config.yaml
momentum: 0.95
orthogonalizer: "newton_schulz_5"
gradient_centralization: true
final_lr_fraction: 0.05
Rows from block 4 of the encoder of a small masked image model, named by matrix and row number. Rows with one number belong to one neuron. Each number is 128 + 24 x the weight over its row's rms, rounded and kept within 0 to 255. All counts start at 0. After the name is the row's rms in percent of the matrix's.
After each neuron's rows are labels from the 100 images, of 14848, where the neuron reaches its highest value: "responds to" is what is common among them. Only what is clearly more common there than usual is listed. The data: seven-segment displays showing three digits.
# fc1: MLP up (encoder.blocks.4.mlp.fc1.weight, 960x320), inputs 214-319
# fc2: MLP down (encoder.blocks.4.mlp.fc2.weight, 320x960, transposed), outputs 214-319

fc1.177 109 [135 148 143 128 133  80  80 128 148 127 157 142 143  92 128 108 106 154 101 141  83 116 151 128 128 128 128  79 129 131 114 110  89 128 126 136 118 142 166 128  95 134 120 128 128 110 105 128 123 128 141 129 137  67  86  89 140 194 107  76  99 186 137 128  91 159 134 128 107 109 166 128 128 144  99 128 164 160 183 120 124 111 142 128 183  97 147 161 115 153 147 119 128 108 128 125 111 111 128 115 141 114 170  70 142 161]
fc2.177 110 [156 116 102  86  63 128 145  91 132 177  98 160  84 164 121 128  88 102 108 108 112 128 128  85 128 112 126 149 125 128 128 134 135 128 128 156 114 126 122 192 121 128 128 134 128 114 140 128 141 128 135  89 116 128 138 133 164 128 115 145 113 128 138 109 128 128 123 133 159 100 107 101 120 144 175 125 128 128 128 128 128 150 105 117 128 110  99 128 129 124 128 142 129 140 189 146 128 128 141 142 128 147 142 104 146 128]
responds to: green glow

fc1.723 089 [128 106 170 120 128 128 128  98 136 128 161 138  64 152 157  81 128 141 128 128 105 174 173 139 154 192 133  79 128 125  76 161 118  98 128 128 128 128 128 124 106 128 132 185 128 115 128 139 141 128 124 128 113 168 107 128  74 125 128 114 165 128 128 128 128 128 128  67 128 122 128 128 104 128 113 167 123 128 140  84 128 132 135  99 128 100 128 101 128 128 119 128 156 174 146 128 139 128 128 128 128  97 153 107  97 120]
fc2.723 093 [128 128  72 128 128 129 128 126  83  60 131 128 173 174 128 120 128 128 128 122 128 137 108 128 122 128 143 128 128 125 128 166 118 118  90 128 128 128 128 132 141 128 170 144 165 149 149 108 128 141 128 121 118 134 128 154 119 108 141 110 128 137 180  89 116 113 128 135 131 179 154 114 128 128 146  56 123 117 128 128 137 137 146 119 125 121 164 128 128 128  73 128 133 113 151 104 128  61 132 124 128 101 128 128  89  99]
responds to: green glow; third digit: 2

fc1.130 080 [128 111 128 128 131 122  85 145 135 165 128 128 128 128 128 134 128 166 165 137 109 148  93 138 115 131 134 137 168 128 187 128 113 122 155 128 128 128 102 104 102 171 128 101 128 128 128 105 153 114 116 151 164 127 131 142 160 128 126 138 128 128 128 145 137 117 115 128 128 128 128 128 133 156 128 100 128 157 133 118 128  58 119 132 128 128 106 183  43 118 141 166 145 128 116 125  95 128 128 125  97 156 160 128 116 140]
fc2.130 076 [128 127 167  71 128 173 158 128 102 102 128 154 131 174 114 135 158 128 128 170 130 112 131 128 173 139 150 128 128 128 125 153 106 128  99 135 128 128 128 128 163  22  96 149 104 129 128  94 158 139 120 128 147 128 105 142 128 139 148 128 140 128 128  86  78 128 128 115 110 128 128 190 122 128 128 157 116 109 118 123 134 179 134 152 111 163 128 100 129 133 128 128  89 121 126  90 128 136 156 216 122 128 117 127 172 128]
responds to: green glow

fc1.331 102 [128 128 128 128 129 128  74  74 159 108 122 128 146 124 128 129 128 165 128 143 128 128 115  93 151 128 161 128 105 128 128 117 120 112 128 125 100 154 128 127 140  99 128  83 128 126 177 128 169 106 128 128  83 134  77 128 144 128 118 126 126 111 140 128 128 140 128 169  96 134 128 105 139  75 119 157 151 190 134 128 160 112 118 162  76 142 128 186 130 130 126 162 111 158 172  83 112 112 106 136 140 128 181 103 128 128]
fc2.331 096 [128 128 128 138 128 128  62 150 125  90 128 128 128 128  99 100 128 165 115 181 124 148 105 153 128 165 128 128 128 138 110 140  95 108 128 128 167 124 143 128  96  77 122 174 128 128 137 128 153 140 160 105 103 128 115 146 113 149 122 136 145 146 102 124 146 128  82 128 187 111 129 146 128 128 108 161 142 119 142 108 128 128 117 146 128  84 128 128 143 128 135 155 128 115  83 111 128 128  76  90 131 128 128 109 107 128]
responds to: green glow

fc1.283 126 [ 87 128 128 105 128 136 105 109 168 111 115 165  99 139 117 123 105 179 115 105 129 145 131 128 141 142  95 128 127 128 134 128 128 128 141 112 179 128 169 117 144  75 128  69 124 155 155 156 128 104 106 125  87 100 163 126  97 127 154 128 141 112 146  98 125 107 134 170 136 128 128 140  70 128 166 182 104 111 137 128 121 115 128 143 100  92 169 131 124 108 145 163 138  66 167 132 132 128 128 109 128 128 107 109 122 108]
fc2.283 122 [124 128 128 123  44 128 127 156 127 128 128 128 147 147 143 123 181 116 143 111 128 129 110  99 133 123 140 142 159 120 158 147 128  97  89 128 128 114 149 128 123 188  96 171 128  85  55 126 128 157 126 128 158 102 123 147 128 129  82 128 106 146 107 162 154 143 125 150 160 107 128 134 128 149 121 114 180 128 101  85 145 102 115 128 128 128  94 128 151 128 128  71 132 130 185 114 128 106 158 164 106 131 150 121 126 128]
responds to: amber glow

fc1.176 098 [128 152 146 128 130 168 128 128 121 143 129 124  67 128 128  69  74 128  98 122 111 128 128 128 142 144 106 105 121 128 132 124 150 143 144 119  83 128  75 119 101 107 100 128  78 128 147 177 152 124 128 144 128 101 135 128 141 113 139 165 128 171  94 128  96 128 128 148 133 128 128 128 117 151 174 128 152 159 128 108 128 128 116 128 128 112 121 128 130 118 142 120 148 123  89 112 137 135 165 152 102 129 143 128  77 128]
fc2.176 100 [ 99 114  90 130 144 128 110 148 157  79 133 128 128  83 154 118 138 161 143 128 179  70 147 131  84 155 149 187  98  81  58 133 128 128 140 138 116 102 179 102 134 110 128 128 128 113  84 128 105 128 148 123 163 150 128 130 146  99  91  98 128  94 153 128 116 150  97 128 124 128 128 128 102  96 128 128 113 128 106 111 172 128 154 128 157 116 118 101 128 130  95 104 124 114 128 128 170 179 139  99 153 128 149 128 128 120]
responds to: green glow